From a checkpoint of a small audio embedding model.
Model: 4.95M parameters, norm rmsnorm, activation quick_gelu, layers 8, width 256.
Training: adamw at rate 0.0018, 14400 steps, batches of 128, held-out accuracy 100%.
Data: trained on telephone keypad tones over noise or synthetic speech, 39062 training examples, 47.2 epochs.
Rows from block 3 of a small audio embedding model, named by matrix and row number. Rows with one number belong to one neuron. Each number is 200 + 20 x the weight over its row's rms, rounded and kept within 0 to 999. All counts start at 0. After the name is the row's rms in percent of the matrix's.
After each neuron's rows are labels from the 100 clips, of 14976, where the neuron reaches its highest value: "top examples" is what is common among them. Only what is clearly more common there than usual is listed. The data: telephone keypad tones over noise or synthetic speech.
# fc1: MLP up (model.blocks.3.mlp.fc1.weight, 512x256), inputs 156-207
# fc2: MLP down (model.blocks.3.mlp.fc2.weight, 256x512, transposed), outputs 156-207

fc1.193,094,212,205,201,201,188,212,228,188,175,213,215,211,203,198,243,196,189,195,236,202,221,216,226,216,189,214,211,173,216,122,202,216,204,224,168,197,206,208,181,202,181,202,172,205,217,190,218,168,206,220,212,220
fc2.193,105,198,165,235,202,177,224,190,221,236,190,213,162,208,214,190,218,196,182,199,258,186,194,177,221,178,184,212,180,191,216,184,181,222,208,185,172,194,189,170,218,177,179,186,183,209,196,218,224,195,168,178,210
top examples: key "4"; first key: 4

fc1.356,091,197,182,197,192,202,175,171,218,180,187,163,190,200,206,206,188,176,192,143,182,201,197,203,239,215,187,250,194,211,171,211,222,198,203,200,254,199,179,216,229,195,215,155,224,203,189,211,168,213,205,227,205
fc2.356,084,181,202,204,184,200,183,231,234,194,170,229,199,147,186,240,206,201,231,234,166,177,175,172,203,236,246,187,200,168,191,154,208,175,189,169,177,213,194,209,221,175,214,210,196,201,188,203,249,199,210,192,177
top examples: key "*"; first key: *

fc1.286,082,204,200,166,188,202,198,200,193,201,221,192,186,174,208,221,177,191,243,190,202,191,213,197,181,212,195,189,227,199,180,197,204,195,208,188,214,215,233,172,197,243,211,189,205,198,195,215,177,165,171,174,211
fc2.286,074,210,202,209,179,213,221,181,211,158,185,219,222,175,170,210,218,221,177,223,176,208,224,206,223,195,190,195,195,241,196,198,191,214,237,197,216,198,194,181,217,194,210,186,154,197,228,153,178,175,237,210,191
top examples: key "1"; first key: 1

fc1.101,089,180,175,188,202,203,180,194,168,170,184,207,193,203,200,214,208,201,213,189,220,205,228,221,217,217,213,194,202,161,183,226,239,227,211,211,229,203,185,191,213,216,219,183,249,229,178,240,216,218,197,206,178
fc2.101,093,161,201,206,208,196,232,216,186,206,211,230,167,189,162,197,198,202,195,216,203,189,194,225,219,187,169,175,206,243,168,183,170,211,160,180,219,242,152,213,182,207,201,205,173,218,211,206,201,189,209,212,189
top examples: key "2"; first key: 2

fc1.284,084,170,216,189,214,223,206,175,203,221,195,217,210,198,193,198,181,218,168,175,172,204,207,184,215,210,194,217,198,169,192,204,206,182,186,206,213,193,192,186,177,203,194,180,208,225,178,192,222,224,218,231,194
fc2.284,075,177,205,193,181,212,188,238,200,200,216,211,208,194,222,198,203,191,222,211,223,194,231,188,203,184,181,187,185,169,216,194,173,227,193,196,205,231,164,226,197,201,214,198,236,200,200,170,217,231,185,184,197
top examples: key "D"; first key: D

fc1.91,088,171,191,172,227,200,230,193,207,185,194,198,201,167,233,211,169,195,209,216,195,197,213,200,238,255,177,222,175,191,211,195,223,200,202,203,243,219,232,212,176,185,197,193,216,215,207,225,225,168,223,208,193
fc2.91,090,176,189,229,212,203,170,174,240,190,200,210,200,202,179,219,176,190,203,165,235,195,217,181,181,202,210,231,158,217,188,179,220,254,204,219,190,181,203,209,180,235,204,187,191,176,193,204,178,213,229,215,198
top examples: key "C"; first key: C

fc1.351,093,188,150,201,180,176,203,187,163,191,200,167,196,182,195,195,190,187,168,201,191,214,202,215,222,207,178,198,231,203,207,200,213,193,213,193,231,201,198,203,216,181,206,171,206,229,203,219,188,203,187,195,183
fc2.351,086,198,194,207,211,234,198,167,184,185,174,203,185,213,214,209,188,183,208,223,202,196,212,229,197,138,189,220,185,254,212,170,175,220,209,200,189,190,208,176,212,225,187,156,209,154,204,211,207,211,207,191,193
top examples: key "1"; first key: 1

fc1.437,086,213,190,190,192,190,185,187,152,179,207,222,192,212,220,232,215,226,184,195,179,198,213,182,222,232,210,204,178,201,180,192,186,202,207,225,239,213,187,236,243,193,205,169,240,231,188,201,195,207,201,180,189
fc2.437,077,240,196,226,193,230,211,180,209,193,221,172,203,207,207,235,185,178,169,204,225,200,174,176,196,203,195,206,190,197,173,185,203,176,202,228,196,221,187,187,195,189,190,189,172,163,232,219,220,189,211,205,219
top examples: key "A"; first key: A

fc1.423,085,200,196,214,191,182,179,211,184,200,161,148,168,222,184,204,179,208,218,218,216,179,200,184,212,217,219,214,216,185,216,206,204,182,166,165,200,237,193,167,235,189,236,221,176,198,187,231,190,198,210,185,205
fc2.423,074,196,191,165,207,156,190,223,195,190,135,210,210,214,210,236,172,175,199,227,208,198,187,194,194,224,189,214,237,191,186,143,218,201,198,188,211,181,173,223,219,223,200,239,228,192,182,203,172,181,210,185,212
top examples: key "0"; first key: 0

fc1.458,138,185,187,210,220,199,233,183,149,203,220,220,214,204,257,216,198,188,195,197,196,207,200,168,218,205,193,206,192,239,185,199,223,182,222,207,199,237,219,217,212,209,221,215,201,215,202,228,179,190,197,213,151
fc2.458,163,209,197,150,212,201,197,225,189,216,197,177,192,169,218,188,194,223,166,217,183,194,220,204,218,202,195,168,163,203,216,187,192,176,166,212,187,204,201,178,200,198,223,222,220,194,221,221,226,171,216,198,204
top examples: key "9"; first key: 9

fc1.66,087,202,192,220,198,206,196,180,199,173,216,213,198,181,163,217,212,180,202,162,182,217,199,200,196,208,194,214,214,199,183,201,176,206,196,203,158,188,193,186,264,187,186,202,173,199,197,205,234,176,211,184,180
fc2.66,088,180,214,191,216,231,207,202,213,209,184,240,200,210,207,203,210,221,219,226,183,187,176,181,162,208,200,208,222,231,219,218,170,214,196,201,193,231,225,189,177,190,225,185,205,191,191,238,213,205,188,191,239
top examples: key "C"; first key: C

fc1.205,087,170,170,185,214,171,195,196,179,201,194,196,200,191,227,203,172,200,204,168,218,196,195,197,208,227,161,227,188,211,198,200,204,199,201,179,223,198,219,158,220,203,186,215,206,237,203,187,213,145,208,169,198
fc2.205,081,207,172,219,217,228,205,156,183,237,227,198,211,194,205,216,185,192,179,214,221,216,212,189,178,214,127,212,196,185,197,218,201,234,196,196,148,185,180,209,190,216,222,185,196,197,201,186,201,206,170,176,207
top examples: key "#"; first key: #

fc1.229,112,179,179,181,194,195,177,202,151,195,218,172,154,169,209,206,201,203,232,205,230,206,208,186,206,236,180,194,225,174,210,195,228,192,216,202,233,210,221,235,197,197,209,177,251,164,193,172,217,195,188,197,209
fc2.229,129,213,195,208,213,236,201,223,215,197,175,182,184,195,218,222,211,190,261,187,208,185,175,188,185,194,174,207,176,227,235,175,151,216,210,196,158,183,209,236,229,210,212,192,213,236,186,167,220,215,206,193,224
top examples: key "1"; first key: 1

fc1.161,146,180,199,187,216,167,196,200,184,192,179,169,180,214,197,190,205,178,186,160,208,208,186,211,196,188,170,209,188,164,200,202,231,234,212,178,233,198,213,194,222,196,179,209,233,181,228,189,214,200,170,181,224
fc2.161,159,217,199,221,226,246,221,170,218,234,205,224,193,185,176,189,195,205,158,204,169,185,206,198,211,209,167,202,177,168,221,214,238,192,169,168,175,208,210,179,174,181,210,205,194,191,204,236,194,198,191,178,201
top examples: key "#"; first key: #

fc1.479,090,195,197,214,202,188,196,170,186,211,198,170,183,197,222,221,207,234,160,246,207,208,212,205,239,181,183,168,185,176,212,203,222,178,179,208,210,203,179,192,194,167,206,197,196,203,210,188,220,201,199,211,180
fc2.479,083,180,169,208,214,193,203,212,201,207,225,207,216,197,204,237,191,166,226,182,217,201,225,175,186,172,201,202,213,206,164,214,209,198,180,154,241,193,209,191,203,198,205,222,184,181,216,200,189,195,182,224,173
top examples: key "A"; first key: A

fc1.98,088,204,173,196,220,213,190,206,227,171,225,218,194,202,214,232,223,192,219,207,181,191,225,230,223,205,196,222,169,193,213,169,210,192,196,209,191,246,164,195,182,225,204,202,173,207,213,202,222,186,224,198,196
fc2.98,085,218,207,219,209,212,193,213,225,237,204,201,175,200,213,173,205,208,161,201,222,187,187,217,197,180,177,220,230,203,211,212,201,202,178,196,208,175,214,183,237,189,184,213,193,173,194,185,181,239,191,190,200
top examples: key "4"; first key: 4

fc1.266,089,157,172,190,211,206,188,175,155,192,204,181,217,192,174,245,191,183,191,229,226,211,171,206,226,192,200,181,180,208,225,215,225,172,209,202,175,189,177,197,177,193,240,175,213,189,200,191,201,194,191,268,191
fc2.266,082,197,205,184,202,209,220,199,244,187,174,199,200,231,207,175,200,218,201,197,158,184,235,193,191,208,192,222,223,189,200,198,218,211,232,182,192,185,187,225,177,196,189,229,242,183,188,195,151,194,225,181,204
top examples: key "9"; first key: 9

fc1.476,107,214,195,173,201,212,217,169,181,182,179,224,178,197,218,183,208,199,220,203,156,220,224,168,210,222,176,182,199,186,182,224,204,197,225,191,204,210,223,224,191,236,214,194,227,190,181,206,191,236,196,212,169
fc2.476,110,202,195,237,194,184,186,205,202,201,245,184,211,218,220,227,216,212,211,235,224,226,191,169,215,205,204,212,193,201,180,196,215,181,175,201,224,204,198,252,211,229,181,199,235,163,237,212,203,169,197,212,218
top examples: key "0"; first key: 0

fc1.113,093,204,169,213,183,188,192,206,157,191,179,213,163,193,192,234,206,205,196,209,200,212,199,165,209,224,149,216,234,190,189,194,237,205,216,219,216,208,203,193,209,187,209,222,255,194,184,236,181,199,186,203,201
fc2.113,094,188,190,239,193,225,213,214,204,222,191,219,193,184,186,194,202,170,212,204,214,210,193,198,177,189,193,227,202,213,185,208,181,195,210,168,185,226,192,215,198,179,199,188,209,212,218,193,184,207,209,222,197
top examples: key "3"; first key: 3

fc1.262,095,202,193,185,195,199,231,208,214,190,224,208,181,212,177,220,202,199,211,221,211,216,213,185,210,216,213,218,168,173,172,165,189,167,212,217,188,191,214,227,201,175,199,216,192,203,184,234,198,210,235,210,185
fc2.262,100,192,209,170,217,176,189,178,177,243,173,210,191,157,195,193,199,207,198,151,201,185,214,177,177,210,190,202,179,193,226,203,217,202,203,223,191,170,243,202,220,234,233,216,199,205,219,234,215,200,206,193,208
top examples: key "8"; first key: 8

fc1.202,089,197,216,173,184,184,173,202,202,219,210,174,217,201,205,265,191,212,165,201,200,237,227,164,214,248,188,203,185,191,189,233,244,227,215,221,203,190,225,242,189,206,197,197,211,190,177,186,189,212,183,215,187
fc2.202,082,245,202,206,198,177,173,206,196,168,204,190,164,180,190,203,202,213,233,212,220,164,240,206,174,215,190,206,225,245,201,198,208,245,215,202,207,196,178,227,239,183,206,155,192,203,203,216,200,223,230,240,182
top examples: key "0"; first key: 0

fc1.80,180,195,193,177,216,190,218,193,191,197,163,209,195,197,208,217,193,208,172,178,183,200,239,190,223,233,216,194,193,178,186,217,196,184,188,224,241,242,203,208,212,205,213,199,215,214,192,224,176,198,204,206,196
fc2.80,211,173,182,201,204,185,223,221,224,199,193,243,191,223,136,212,190,210,182,235,202,212,196,265,217,190,206,186,149,204,197,212,151,218,191,179,201,239,180,186,190,161,196,204,158,219,225,202,210,178,189,186,220
top examples: key "2"; first key: 2

fc1.410,087,193,194,196,175,215,214,195,203,198,171,205,162,213,217,174,209,194,209,213,202,215,220,220,212,193,217,174,235,197,196,218,198,185,247,208,167,224,191,207,196,197,194,215,192,234,219,171,240,219,228,208,202
fc2.410,085,187,173,187,220,223,168,174,181,185,225,210,203,178,225,177,197,211,220,190,200,203,171,203,211,188,176,200,196,228,179,194,198,234,207,224,208,194,242,214,206,215,205,201,214,215,232,235,235,190,212,204,215
top examples: key "9"; key "B"; first key: 9

fc1.396,088,162,194,187,211,207,177,187,207,211,206,207,208,206,217,212,235,170,182,205,186,193,222,222,218,214,215,203,227,191,229,205,201,184,191,242,212,213,190,250,178,235,212,166,219,206,200,171,224,236,184,180,184
fc2.396,079,196,206,224,207,220,186,210,209,196,197,166,189,195,180,222,198,211,212,196,221,189,195,210,235,172,208,200,232,226,219,171,201,184,199,199,175,230,193,186,195,206,192,183,201,194,210,215,206,214,223,221,199
top examples: key "A"; first key: A

fc1.360,113,182,187,188,226,197,203,178,204,197,218,199,213,191,198,182,205,164,183,190,223,170,211,199,212,209,248,171,195,194,209,178,245,235,207,234,240,192,207,188,218,202,189,195,224,179,227,182,237,190,159,205,180
fc2.360,108,172,222,216,202,220,215,196,211,216,188,194,188,197,201,183,204,222,210,178,175,220,220,221,210,233,206,176,221,203,190,193,199,239,175,203,185,188,202,180,211,160,207,219,182,193,178,246,195,212,189,203,179
top examples: key "#"; first key: #

fc1.509,091,210,216,182,237,236,167,214,197,200,208,198,190,179,227,198,170,243,171,197,214,220,204,227,202,230,236,219,207,205,178,196,225,190,207,194,231,205,189,168,188,172,186,189,254,193,181,200,240,220,177,184,172
fc2.509,081,208,235,230,197,198,193,164,178,173,238,186,207,222,180,192,186,192,194,189,161,216,210,226,201,183,227,182,178,176,201,217,180,201,219,187,207,176,173,179,232,184,189,187,262,207,219,198,194,202,176,181,190
top examples: key "A"; first key: A

fc1.467,093,198,198,199,158,193,207,199,186,184,195,237,202,183,188,227,171,170,196,219,201,196,213,220,182,207,212,232,216,193,216,211,228,205,205,231,208,169,215,192,219,231,190,150,209,219,199,187,192,175,187,217,208
fc2.467,098,183,197,231,194,160,189,259,175,211,213,187,183,239,218,189,218,211,205,199,231,158,187,190,200,213,202,203,171,203,192,180,198,162,182,201,204,186,198,233,229,155,229,223,164,186,194,248,210,194,221,208,196
top examples: key "4"; first key: 4

fc1.108,117,218,199,173,215,184,182,180,201,195,187,217,173,228,248,195,207,215,198,134,218,192,200,186,207,225,193,212,212,223,191,231,217,190,197,225,215,205,211,191,212,195,192,179,204,176,176,220,191,220,215,188,200
fc2.108,124,202,217,212,205,203,208,192,228,215,214,215,235,227,177,193,206,201,215,223,214,210,180,185,218,202,198,203,217,219,184,193,165,194,177,192,211,239,157,222,189,182,200,224,172,175,196,185,199,184,218,227,187
top examples: key "0"; first key: 0

fc1.417,096,178,177,175,185,199,180,183,210,173,181,188,232,197,175,224,164,199,167,192,190,195,235,208,239,207,168,241,190,202,175,212,187,230,224,174,212,182,187,187,195,201,223,173,208,193,194,211,187,207,186,188,201
fc2.417,113,200,187,189,167,167,231,229,173,191,220,187,169,181,217,205,204,184,208,239,196,217,153,170,195,222,209,172,192,218,201,191,178,154,204,188,167,237,244,206,174,202,198,203,200,194,194,190,204,165,209,180,192
top examples: key "D"; first key: D

fc1.8,085,188,155,183,207,196,196,217,207,202,207,212,225,199,217,186,240,193,169,163,200,223,170,209,226,212,205,184,194,213,197,229,211,177,207,260,208,193,192,225,197,188,213,196,201,184,188,158,228,203,208,194,175
fc2.8,073,194,214,186,182,221,193,224,177,206,214,205,227,197,184,185,206,175,192,204,201,221,221,201,223,231,223,164,198,175,195,181,163,188,216,211,216,226,209,222,195,219,209,204,219,220,203,191,238,209,212,209,176
top examples: key "0"; first key: 0; first key: 2

fc1.311,109,214,196,183,214,164,190,172,175,224,231,155,183,129,202,215,235,180,153,190,200,188,221,196,224,217,202,198,194,161,181,242,234,212,199,200,224,204,208,215,185,187,180,170,207,196,196,199,186,217,203,186,188
fc2.311,087,166,198,227,222,241,203,162,216,192,244,181,225,215,205,181,187,206,175,201,195,184,206,236,212,156,217,212,178,177,184,218,193,155,221,194,189,212,208,143,226,153,183,198,187,202,179,216,171,192,195,181,202
top examples: key "A"; first key: A

fc1.158,107,190,174,162,186,207,180,222,160,217,201,174,233,211,214,187,198,188,233,194,198,183,199,175,194,220,191,232,233,223,163,192,243,196,185,195,216,237,235,226,222,187,214,199,231,192,215,215,207,191,202,247,197
fc2.158,109,175,185,171,199,209,208,243,168,211,194,180,138,200,220,200,199,223,163,238,224,202,181,200,209,188,212,180,181,216,223,192,155,217,178,203,197,186,206,201,198,189,204,201,208,195,181,169,256,159,191,190,196
top examples: key "1"; first key: 1

fc1.401,091,182,193,197,179,236,233,211,157,210,196,183,192,212,182,204,194,205,210,222,192,192,206,223,206,199,218,199,222,215,202,201,246,221,190,227,202,221,219,199,196,214,221,179,215,222,174,163,218,200,222,216,185
fc2.401,077,183,218,167,185,209,203,196,161,209,206,240,173,203,207,239,228,184,218,201,247,179,213,155,200,186,217,172,209,218,205,198,205,171,188,207,197,185,197,191,192,191,202,206,181,178,192,218,184,192,206,182,227
top examples: key "9"; first key: 9

fc1.178,091,181,206,195,198,194,175,185,177,206,189,196,186,211,188,180,155,185,210,178,251,197,225,234,207,177,221,196,208,183,196,232,203,199,182,221,245,226,190,206,210,181,214,205,231,189,185,214,193,194,160,195,196
fc2.178,080,203,180,215,184,217,214,175,206,204,247,188,181,202,186,147,189,207,246,228,211,146,194,215,192,185,213,184,165,204,185,215,175,196,175,169,186,209,182,182,205,180,235,211,201,190,236,187,217,183,215,212,191
top examples: key "2"; first key: 2

fc1.283,087,221,207,188,211,193,180,230,197,204,202,190,163,231,168,188,210,176,192,216,208,204,216,182,173,197,204,233,243,201,167,221,253,229,197,211,171,215,202,213,196,184,202,172,235,189,194,199,215,167,182,198,191
fc2.283,081,199,174,202,231,207,180,203,188,171,172,229,170,221,215,191,208,192,209,203,184,216,202,220,189,188,202,160,214,230,208,200,146,179,199,199,168,218,205,206,198,206,199,204,184,197,216,175,209,199,190,205,217
top examples: key "2"; first key: 2

fc1.150,158,188,197,170,233,171,170,163,207,221,188,182,172,195,205,199,183,179,197,172,223,178,187,201,215,201,229,177,215,188,205,181,242,211,212,189,243,218,213,174,235,219,196,194,233,194,202,216,195,215,178,171,199
fc2.150,170,199,210,240,215,236,215,199,210,196,204,231,171,214,216,170,201,218,214,205,209,189,205,184,183,225,159,192,199,211,214,209,214,210,173,186,189,197,229,222,204,214,209,191,211,198,164,212,198,202,199,202,192
top examples: key "#"; first key: #

fc1.452,083,191,204,185,221,199,201,233,218,234,179,172,195,213,191,221,178,185,189,178,216,226,203,202,230,206,187,231,228,157,172,230,178,205,247,208,209,226,227,193,204,204,201,190,192,182,227,193,244,212,186,155,214
fc2.452,075,208,195,207,199,231,213,204,225,185,231,226,168,221,201,202,177,202,204,206,188,251,172,215,225,187,204,223,206,205,188,196,182,150,203,194,199,217,204,183,198,158,163,212,202,183,184,180,180,173,181,172,226
top examples: key "6"; first key: 6

fc1.239,100,210,181,199,192,190,207,216,202,200,215,225,192,145,199,224,195,203,227,203,187,186,204,203,235,210,210,217,221,220,190,208,197,206,201,208,231,211,200,201,208,215,218,191,206,233,212,159,201,204,209,199,199
fc2.239,087,209,179,215,209,176,216,217,223,207,211,225,185,188,170,221,177,187,205,198,200,213,219,198,206,212,202,212,219,213,187,204,222,159,184,237,198,207,186,202,214,220,185,187,207,216,160,213,210,217,201,200,183
top examples: key "4"; first key: 4

fc1.364,140,184,176,170,186,181,194,191,156,202,227,176,184,167,210,215,212,167,201,206,218,183,181,208,209,233,200,184,222,213,199,220,237,216,190,211,221,239,229,228,206,214,190,183,253,191,228,187,222,206,174,190,196
fc2.364,157,183,184,211,210,221,190,208,192,219,193,202,210,188,217,197,215,182,240,214,198,196,155,190,178,197,146,208,198,217,221,184,176,221,213,218,148,185,222,212,217,200,212,203,213,188,202,172,196,207,204,222,201
top examples: key "1"; first key: 1

fc1.290,143,192,211,195,231,204,179,195,164,204,202,214,198,175,224,245,202,193,201,207,190,213,216,195,222,207,196,199,223,191,161,185,245,194,202,192,211,234,198,202,208,221,216,223,200,206,204,204,206,177,192,191,163
fc2.290,150,214,227,168,200,219,194,198,192,196,204,201,193,193,186,214,186,224,199,200,188,211,204,210,217,203,192,182,203,214,214,213,203,208,181,222,196,199,205,195,179,188,235,187,200,182,229,197,203,170,207,202,194
top examples: key "9"; first key: 9

fc1.430,125,199,156,173,227,187,203,185,181,163,190,222,192,171,191,270,231,198,189,177,207,195,193,203,195,214,176,211,184,194,179,212,207,225,233,239,215,235,171,226,199,165,222,192,215,226,180,190,216,195,186,193,182
fc2.430,139,212,159,194,187,205,180,189,249,199,200,202,228,203,176,213,217,194,169,221,216,229,188,202,185,184,237,226,171,209,211,212,177,177,205,201,176,203,174,188,194,191,161,196,152,222,203,211,187,174,187,229,225
top examples: key "6"; first key: 6

fc1.480,086,193,196,225,221,223,173,209,189,149,198,147,191,214,220,229,213,198,161,203,218,195,209,174,218,214,176,202,190,197,188,200,211,166,192,227,204,159,204,208,192,211,183,191,196,191,196,181,178,202,201,217,184
fc2.480,079,210,198,198,195,202,227,182,197,228,176,224,183,189,192,177,199,185,218,183,172,172,236,171,187,195,194,228,191,190,218,184,173,189,180,218,194,192,229,196,228,217,196,203,186,199,196,232,170,221,199,196,208
top examples: key "8"; first key: 8

fc1.38,077,228,203,234,225,210,203,184,184,208,196,231,198,159,220,162,188,206,215,200,221,199,181,180,165,191,205,196,211,164,193,188,213,181,196,204,178,213,214,174,189,246,224,166,193,215,205,237,238,204,245,196,183
fc2.38,076,201,186,227,243,220,163,201,218,204,212,201,183,223,171,178,210,193,213,207,215,199,204,186,204,190,172,190,224,216,175,182,214,194,190,217,203,203,226,191,216,164,134,211,182,212,199,213,198,228,210,234,191
top examples: key "5"; first key: 5

fc1.14,105,165,183,194,189,203,189,181,213,242,179,196,197,194,202,208,202,222,183,219,246,199,204,178,217,181,189,220,203,193,192,183,216,205,220,176,207,198,213,214,202,177,174,202,268,213,208,177,198,189,180,204,197
fc2.14,124,184,223,211,231,234,213,201,223,220,169,192,201,158,223,172,190,176,200,191,167,190,189,202,182,193,191,178,184,185,229,192,219,212,175,201,183,198,219,176,188,200,214,219,184,189,191,237,167,184,222,221,214
top examples: key "#"; first key: #

fc1.445,077,192,167,176,215,185,185,172,207,197,186,211,190,226,187,222,183,200,176,191,201,192,202,161,213,183,225,221,207,190,186,202,203,191,227,206,216,235,209,200,217,193,218,176,217,204,240,219,193,192,168,228,182
fc2.445,070,193,199,173,157,197,188,209,182,203,228,228,201,217,194,209,171,196,203,164,197,190,200,230,198,205,211,222,177,206,203,162,171,199,175,215,216,210,209,190,197,206,195,200,194,188,215,205,185,218,204,181,191
top examples: key "4"; first key: 4

fc1.159,096,199,195,177,210,192,199,184,195,197,167,197,203,222,253,202,197,148,162,184,201,255,214,218,186,230,220,230,164,171,213,211,201,211,206,171,212,216,205,207,194,205,199,198,227,201,207,186,192,220,154,202,205
fc2.159,085,202,180,208,223,190,215,187,235,219,218,195,204,183,181,224,217,247,188,218,173,236,213,196,206,231,233,168,206,184,197,209,213,174,207,220,194,169,201,210,216,194,186,198,194,225,188,213,193,204,245,221,215
top examples: key "*"; first key: *

fc1.224,090,214,228,181,184,206,198,204,192,194,211,196,190,226,208,230,244,236,195,182,215,205,227,207,215,219,209,196,199,216,192,194,205,192,168,220,216,213,210,227,202,199,211,165,186,201,202,187,197,201,210,190,216
fc2.224,074,201,190,196,178,186,211,206,206,239,176,176,211,200,223,170,191,202,196,199,192,182,155,174,187,171,177,200,181,210,193,202,221,240,235,153,168,225,191,211,211,199,219,206,176,188,220,161,187,176,162,193,191
top examples: key "5"; first key: 5

fc1.42,080,213,182,199,207,219,201,174,224,179,122,219,161,206,174,213,217,148,202,148,236,193,203,176,189,225,174,209,199,208,182,191,212,176,198,234,215,200,211,213,160,219,221,194,161,202,204,204,193,201,190,202,196
fc2.42,081,181,220,208,163,180,190,221,214,228,231,159,183,195,183,209,187,173,217,218,216,198,216,205,181,210,173,206,191,206,167,178,248,156,190,162,240,195,178,197,186,197,217,203,234,179,201,217,205,201,187,179,170
top examples: key "0"; first key: 0

fc1.119,115,162,189,198,222,183,206,177,170,183,189,229,207,199,174,216,183,186,150,205,174,193,214,195,263,193,193,204,208,186,172,219,208,196,188,226,229,224,192,187,215,197,249,228,212,214,208,225,207,225,178,161,184
fc2.119,102,230,191,203,183,176,239,213,202,207,204,206,201,194,203,212,195,221,202,228,247,213,188,243,220,148,227,188,175,216,162,218,167,195,225,207,159,220,205,202,181,163,197,200,188,209,237,227,199,211,212,157,187
top examples: key "2"; first key: 2

fc1.232,084,209,210,206,217,191,206,193,196,175,193,177,247,165,186,200,174,192,212,214,215,215,223,182,189,183,233,226,199,208,206,201,217,191,191,208,225,207,210,184,233,199,192,151,222,189,228,200,227,206,204,222,215
fc2.232,082,195,202,218,175,196,190,212,218,196,204,249,207,226,216,197,196,204,216,246,190,198,210,201,212,207,208,210,217,208,211,200,176,187,180,209,220,199,181,220,197,182,171,215,152,169,189,211,205,181,228,206,212
top examples: key "4"; first key: 4

fc1.122,115,187,210,201,200,195,215,210,195,210,224,220,190,174,216,246,182,189,182,180,180,209,223,176,232,222,191,217,200,204,197,186,238,157,211,203,185,197,186,226,213,231,211,180,182,192,248,235,204,193,221,209,166
fc2.122,127,193,189,196,215,206,197,159,242,216,185,205,241,204,187,224,199,159,205,185,226,226,179,186,202,181,224,222,195,167,161,210,213,264,208,205,198,191,215,181,197,234,197,165,180,211,200,209,180,214,187,202,193
top examples: key "C"; first key: C

fc1.29,094,213,180,236,213,186,210,213,169,169,238,185,172,215,184,219,223,157,206,207,240,200,205,176,213,206,186,184,210,185,170,197,220,185,190,228,233,239,225,205,207,204,219,205,190,186,223,224,178,204,193,213,229
fc2.29,080,204,199,247,181,196,174,150,221,205,187,211,201,209,188,235,195,189,189,169,181,193,191,181,199,168,182,233,158,163,164,220,211,204,158,210,208,218,221,175,207,241,186,202,183,204,200,221,224,204,170,179,221
top examples: key "A"; first key: A

fc1.31,089,181,203,187,214,163,186,195,216,165,169,220,219,193,213,223,199,226,161,178,192,182,208,241,166,200,223,227,184,164,190,213,180,188,236,213,217,204,191,209,192,207,186,172,239,203,201,193,223,179,176,200,191
fc2.31,075,168,179,184,200,204,189,196,198,187,202,194,234,183,167,193,142,175,208,196,245,188,236,203,198,210,181,209,207,223,220,210,193,203,169,185,180,214,202,182,199,185,212,247,195,201,215,217,161,165,234,220,193
top examples: key "*"; first key: *

fc1.222,093,203,193,199,215,186,203,188,188,191,195,170,182,204,219,210,212,181,175,189,225,200,211,195,228,218,157,212,239,211,193,223,218,173,219,184,216,241,205,177,204,203,208,239,234,210,270,199,211,190,190,181,173
fc2.222,089,255,241,211,217,226,203,190,214,220,182,209,252,157,215,211,207,215,182,190,174,210,198,175,212,242,153,169,186,169,242,191,183,149,192,213,182,210,219,212,203,184,219,166,180,226,209,245,189,208,228,202,223
top examples: key "#"; first key: #